Rows from block 5 of the encoder, named by matrix and row number. Rows with one number belong to one attention dimension. Each number is 128 + 24 x the weight over its row's rms, rounded and kept within 0 to 255. All counts start at 0. After the name is the row's rms in percent of the matrix's.
# v: attention value (encoder.blocks.5.attn.v.weight, 96x128), inputs 64-127
# proj: attention output (encoder.blocks.5.attn.proj.weight, 128x96, transposed), outputs 64-127
v.69 093 [142 115 166 143 145 149 159 127 128 177 137 182 108 115 175  93 110  87  99 115 107 111  82 131 143 118 187 110 136  98 163 134 151 126 114 132 119 117 154 146 131 151  89 121 122 138 139  93 139  85 122 124 146 109 148  89 168 151 143 171 118 163 135 145]
v.70 099 [108 122 149 150 100  98 127 148 137  90 121  93 130 123  91 105 108 125  88 133 103 150 118 148 162 101 116 148 126 145 102 136 124 117 131  86 136 161 129  66  94 122 112 129 137 157 178 140 131 158 114  83 112 165 102 141 111  98 135 137 106 137 113  89]
v.71 083 [119 130 128 129 175 152  93  89  93 137  91  96 147 115 161 140 142 167 161 169 109 107 128 144 101 138  81 145 136 104 143 123  89 137 140 135 133 114 101 122 132 147 146 150  91  94 146 136 141 120 119 151 147 121  91 112 138 149 138  88 177 143 149 108]
v.72 094 [179 121 114 156 114 141  69 131 114 108 125 158 137 123 122 122 124 118 140 134 148 126 158 123 147 108  95 125 158 123 116 146 136 147 146 109 152 151 151 110 116 206 118 154 170 133 170 122 129 152 153 117 173 102 149  91  93 126 196 125 127 110 117 120]
v.73 081 [183 139 115 149 132 175 112 120 155  97  94 100 110 103 129 117 137 138 127 163 103 113  96  91 150 106 132 143 131  92 130 125 153 147 103 137 177 118 158 115 138 110 103 130 112 127  97 155 114 136 169 147 131 120 172 132 125 139 137 181 151 120 144 104]
v.74 112 [151 151 108 106 122  58 157 111 154 111 120 115 129 107 128 170 119 142 152 136 126 136  96 144 128 138  73 122 134 106 118 118 161 154 112 146 155 131 113 123 158 155 140 117 143 123 175 108 118 139 115 135 141 150 154 112 120  93 138 137 118 142 119  95]
v.75 097 [127 138 150  77 134 105 117 125 137  84 141 163  97 148 155 134 154 112  92 134 125 116 147 134 165  80 120 129 125 156 111 170 119 122 151  86 118 145  98 118  78 131 106 121 149 157 186 118 149 145 139 147 157 126 109 134 133 134  94 138 142 132 117 123]
v.76 098 [133 125 125 141 108 117 128 105 153 123 125 130  97 101 133 165 126 146 141 114 134 128 133 122 137 133  95 117 134 112 177 135 142 145 146 116  90 153 124 165 155 131 115 176 173 144 135 156 118 143 111 103 101 122 139 116 108 136 151 126  88 100 137 123]
v.77 085 [113 129 108 126  94 147 143 126 156 128  98 149 117 145 114 158 115 131 153 103 145 134 175 137 123 129 119  95 169 167 118 174 101  87 130 123 117 136 110 124 111 114 165 147 117  85 114 109 132 126 148  76 176 130 157 165 135 161  91 122 105 137 129 132]
v.78 090 [107 147 112 138  80 190 116  96 151 114 117 152 187  92 153 110 144  96 129 108 112 108  77 107 110 170 139 112 165 152 111 154 106 143  94  89 105 118 131 111 123 128 143 115 134  83 112 187 102  82 125 104 129 121 109 146 152  86 123 121 148 159 130 140]
v.79 087 [198 100 130 116 105  66 109 113 182 126 154 145 143 153 155 142  85 144 118 116 118 145 145 152 104 135 166 105 144 136 140 168 145 132 109 146 105 133  96 125 136 124 162 138 151  97 119 144 110 127 136 150 104 144 106 106 144 158 109 121 132 138 130 151]
v.80 089 [104  97 144 114 164 163 159 128 151 121 114 153 102 161 158 101 141 137 129 114 137 140 112 138 114 146 137 115 122 153 128 118 131 125 120 180 151  98 159 117 128  89 123  91 117 179  91 144 131 155 132 123 138 138 113  87 121 136 127 153  89 139 119 132]
v.81 096 [168  86 102 143 163 161 139  92 137 150  92 153 109  99 172 109 114 128 132 177  91  98 117 152 136 118 139  95 137  98 134 121 151 123 135 116 131 103 145 126 128 146 157 136 106 158 106 139 131 122 143 146 154 111 101 111 137 148 148 160  82 112 173 129]
v.82 091 [119 140 126 129 120 172 122 143 127 111  70 106 147 128 158 138 120 136 117 171 110  70 135 179 138 155 139 185 145 149 166 129 131 141 122 127 107 196 120  93 121  93 121 128 136 113 138 129 132 136  91 139 142 108 161 106 148 120 158 131 167 164 131 109]
v.83 095 [122 125 115 139 132 107 130 149 124 141 120 113 138 122 111 142 157  91 193  99  97 140 115 137 126 159 115 167 190 124 120 119 117 145 105  93 137 116 180  97 115  69  87 129 100 165 107 142 128 112 137 122 121 129 122 140 145  64 130 116  88 131 115 116]
v.84 097 [127 158 129 129  97 154 101 113 188 121 103 121 112 126  91 118 151 136 129  82 101 145 125 105 107 127 122 151  86 168 115 110 130 113 123 181 159 118 113 110 145 126 148 145 155 148 115 151 147 150 125 124 128 122 138 119 152 121 122  95 154 126 105 101]
v.85 089 [135  89 122 119 120 170 132 130 146 151 127 163 163 102 125 116 126 147 126 121 113 118 100 150 111 141 133 140  99 119 136 127 139  90 142 182 107 110 145 152 104 178 137 117 143 162 101 170  81  57 111 123 107 130 170 146 116 110 143 141  84 143 146 123]
v.86 092 [133 146 151 114 112 118 107 152  98 132 137 114 142 103 121 104 120 139 143 126 117 155 175 126 143 111  96 125  76 115 122 135 116 120 110 143 130 136 126 132 147 125 154 154 114 141 132 111 128 163  99 127 148 143 148 126  96 134 102  91 153  91 107 145]
v.87 091 [112 105  70 104 121 204 101 163 149 119 155 134 128 114 111 108 128 103 132 141 140 129 157 156 135  87 150 127 157  99 144 122 109 106 162  97 107 181 107 156 115 129 169  91 147 148  84 139 135 205 145 103 141 125 123 124 113  94 136 152 130  89 154 125]
v.88 095 [145 134 112 124 132 164  59 164  90  94 120 121 143 151 132 136 139 124 104 100 127  89 120 143 153 122 126 156 138 198 110 146 123 168 113 119 171 158 119 170  73 144 115 130  87 109 103 170 148 117 102 154 112 106 109  87 139 145 147 102  93 132 178 125]
v.89 105 [110 150 152  94 163 138 104 129 123 122 131 107 118  75 146 134 149 149 130 119 156 117 102  93  97  83  98 114 153 155 140 106 109 145 148 167 140 161 176 149 129 135 151 111 145  98 149  93 161 165 130 151  99 123 118  89 159  96 141 131 114 152 156 131]
v.90 093 [ 83 141 129  75 139  76 179  94 121 134 114 137  89 131 115 146 143 136 125 122 112 131 130  97 145 129  95 105 150 126 130 139 106 158 132 139 194  95 154 151  89 122 150 101  96 146 144 160 133 157  96 163  95 162  80 147 105  99 131 134 136 135 113 121]
v.91 090 [116 128 145  90 116 118 141  76 120 162  87 137 125  72 148  67 144 141 115  94 118 126 116 124 133 128 145 109 167  80 153 132  83 147 118 151 155 120 139 146 139 150 138 155  83 111 163 119 155 126  95 151 157  88  82 110 159 125 157 130 133 132 174 155]
v.92 087 [107 145 119 117 134 151 139 151 126 151 121 145 152 136 135 131 106 144 120 161 152 165 162 137  65 146 126 138 128 104 137 140 158 112 129 176 132 170 118 156 130 105 149 137 152 127 175 100  78 123  86 120 101 133 128 131 153 126 120 134 171 123 158 107]
v.93 096 [129 121 109 129 165 121 123 125 148 138 132 118 112 139 143 129 154 136 122 166 104 126 116 128 132 131 175 146 122  71 145 116 145 185 132 120 156 121 152 130  94 157 132 110 148 130 186 115 154 116 109 162 120 107  82 128 128 128 130 178 132 157 109 120]
proj.69 104 [117 113 118 124  96 132  69 176 138 118 109 199 124 144 120 134 139 108 133 149 143 139 152 150 117 113 121 152 171 139 153 108 130 132 161 140 163 139 108 139  86 119 130 148 174 195 102 178 135 107  82 105  99 124 131 132 147 108  94 119 100  78 114 102]
proj.70 098 [107 101 143 126 131 165 138 118 117 171 151 120 149 116 126 173 166 121 154 155 143 106 104 127 102 140 125  95 128 156 111 124  59 129 168 150 102 120 126 160 106 131 136 105 135 103  80 102 172 142 147 144 119 106 148 154 138 197 115 121 141 146 127 129]
proj.71 092 [158 161 139  95 134  87 177  98 140 168 151 154 116 138  98 109 107  79 137 101 132 165 104 112 128 124 151 118 111 144 162 137 126 116 129 154 158 163 104 111 123 116 112 116 127 129 128 186  83 109 123  89 120 139 141 134 114 176 125 195  97 145 133 135]
proj.72 101 [110 145 141  92  83 152 176 116 118 123  94 104 163 165 115 148 124 123 120 131 122 122 137 125 168 157 139 104 105 122 136 139 120  70 100 149 127 146 110 149 111  99 106  95  90 137 102 160 140  95 103 168 110 183 137 169 141 140  87 144 159 132 133 162]
proj.73 085 [123 115 162 123  84 111 152 128 110 104 122 120 118 144 115 144 128 126 115 152 129 124 121 173 172 170 104 143 108 156 123 120 153 125 139 115 152 146 151 152  67 114  91 122 142 135 152  87 157  69 115 116 146 113 102 128 110  76 144  68  91 177 136 140]
proj.74 112 [142  90 158 147 104 136 131 145  95 150 135 137 141 125 122  76 123 117  86 133 124 166 183 150 123 122 185 133 122 144 140 149 126 157 113 129 122 123 130 145 121 111  93 105 103 182 108  96 164 138  80 135  91 125 147 173 141 165 123 157 121  91 144 130]
proj.75 094 [129 130 113 122 141 124 125 131 135 170 119  98 127 119 120 136  97 146 152  93 117 110 156  91 112 179 130 152 135 115 169  83 133 132  93 158 125 158 108 129 154 172 155 158  96 134  93 173 102  99 126 140 170 140 144 128 149 141 132 137 112 134 123 125]
proj.76 096 [157 118 142 141 106 140 173 125 119 115 107 145 134 143 122 132 154  95 144 157 125 149 162 131 134 124 145 141 136 130 168  94 148 142  76 188 134  90 171 122 137 121 138  95  65 150 140 122 120 119  91 140 110 108 145 141 140 110 124 119 143 109 128 110]
proj.77 090 [169 122 132 101 138 117 125 102 120 127 137 104 116 152 122 103 163 170  98  78 136 147 124  69 141 103 108 114  88 118 124 105 146 135  92 117  89 169 151 170 156 157 134 108 136 116 157 152 137 168 155 137 112 172 128 126 112  94 146 143 179 137 138 133]
proj.78 095 [129 107 161 135 152  84 159 132 102 125 153  98  91 134 102 124  69 158  84 153 185 142 135 121 133 113 113 128 103  82 132  98 126 116 176 122 142 143 107 145  84 143 113 154 132 147 122 106 163 163 156 114 137 129 129  86  97 125 159 151 131 120 109 129]
proj.79 089 [136 129 121 137 147 151 110 119 141 155 124 114 133 134 142  92 155 148 135 119 179 166 171  68 108 127 124 136 110 102 172 119 150 173  97 109 135 101 125 129 152 167 135 138  83 101 149 121 139 133 106 126 111 139 125 123 140 123 132 104 102  93  89 128]
proj.80 096 [119 120 120 147  99 151 128 148  98 116 120 111 146 118 117 171 177 109 144 125 159 128 138 157 120  87 167 111 146 126 109 118  99 128 142  87 135 149  83 127  87 100 153 177 130 119 145 146  79 129 131 100 118 126 169 164 114 173 113 134 154 202  85  97]
proj.81 104 [106 108 123 106  68 123  95 144  96  63 128 185 119 118  98 103 136 109 118  80 158 151 121 131 154 126 145 108 137 106 140 152 137 158 135 123 148 113 108 141  99  94  91 120 145 140 182 152 159  88 117 117 170 119 141 108 105 134 119 151 147 137 124 125]
proj.82 095 [139 129 128  81 171  94 117 135 140 137 150 169  70 147  90 117 162 147 119 106  97 140  80  88 140 111 130 121 152 112 139 126 125 149 111 129 151 141  66 111 133 166 105 126 104 155 106 143 137 114 145 128 134 155 108 144 135  97  99 162 114 124 179 168]
proj.83 093 [ 97  99 111 166 134 161 147 154 112 104 135 122 121 132 111 137 120 109 111 143 126 117 118 163 127  98 119 114 124 142 100 126 115 116 124 142 120 105 116 162  97 132 157  99 165 119 123  99 121 135 168 143 137 101  86 116  92 187 149 123 149 143 148  81]
proj.84 098 [131 145 118  85 115 118 152 126  79 134 106  97 146 121 156 120  92 113 129 158 142 113 148 101 152 134 175 164 135  98 153 102  87 160 138 100  93 142 120 129 146 156 143 113  96 119 114  96  78 123 124 130 133 133 186 140 120 110 113 154  86 129 168 145]
proj.85 099 [121 132 114 146 110 107 124 103  73 116 112 131 124 127 117 108 155  96 102 117 170 104 135 111 127  58 134 124 144  99 101 111 113 164 141  96 146 136 123 112 144 108  94 164 120 169 127 123 131 182 116 123 143 112 148  92 127 129 145 159 142 139 137 139]
proj.86 105 [163 161 118  61 167 157 117 104 171 153 122 124 141 125 154 157 130  85 162 153  95 125  96 144 146 159 113 148 147 122 144 137 132 119 133 121 101 141 122 121 144 159 126  74 100 115 116 142  90 110 114 123 136 101 118 179 136 115 123  85 132 152 122 150]
proj.87 084 [120 165 151 106 114  88 124 118 121 109  97  94 113 148 141 141 105 139 155 138 129 168 124 116 143 195 140 126 137 131 151 101 177 135 103 113 140 100 122 127 130 102  82 183 117 116 114 125 116 115 114 124 120 107 123 114 103 184 120 112  90 181 123 117]
proj.88 103 [ 91 126 132  88 161  87 138 102 158 171 108  79 125  81  97 121 120 103 129 143 167 123 130 126 134 158 122 108 112 111 143 143 114  52 106 161 114 128 139 121 134 139 138 105 121  90 150 126 112 128 138 134 158 142 107 166 136 113 133 131 142 156  91 149]
proj.89 111 [139 103 139 156 121 126 152  82 137 129  86 127 160 147 131 101 136 129 133 173 183 144 125 141 152 165 138 126 125 160 131 121 109 115 105 129 119 124  91  93 127 135 131 110  75 144 106 156  79 113 148 101 127 131 148 141  61 143 124 157 115 128 128 118]
proj.90 090 [109  94 117 132 126 118 117 147 113 132 137 101  83 101 169 116 112 133  89 100 146 147 134 157 105 134 137 150 116 126 114  90 128  89 118 146  62 154  96 115 178 120 168 126 130 119 141 128 151 144 137 102 174 119 121 132 124 174 164 144 140 142 118 126]
proj.91 088 [133  89 117 106 122 135 125 156 137 108 149 162 101 185 117 122 125 135 129 120 148 179 151 133 113 136 151 178 124 109 145 109 173 119 123  89 103 138 115 136 125 139 116 141 164 135 158 166 166 135 132 108 119 175 143 103 114  86 122 183 136  74 123 103]
proj.92 086 [169 112 122 126 133 112 114 151 135 128 157 163 115 130 138 135 181 115 135 128  70 113 105 134 147  87 108  92 140 103 127 121 150 117 125  76 146 120 116 111 148 134 103 144 121 138  89 160 126 155 148 140 128 168 111 129 128 146 127 135 152  75  86 145]
proj.93 091 [114 121 110 112 111 113 126 118  71 147  90 174 149 168 149  96 116 139 165  78 147 133  89 130 121 141 118  99 134 138 139 141 137 146 146 143 145 158  64  78 118 122 121 165 137 141 104 149 165 106 181 129 146 126 152  95 116 146 121 112  69  82 175 141]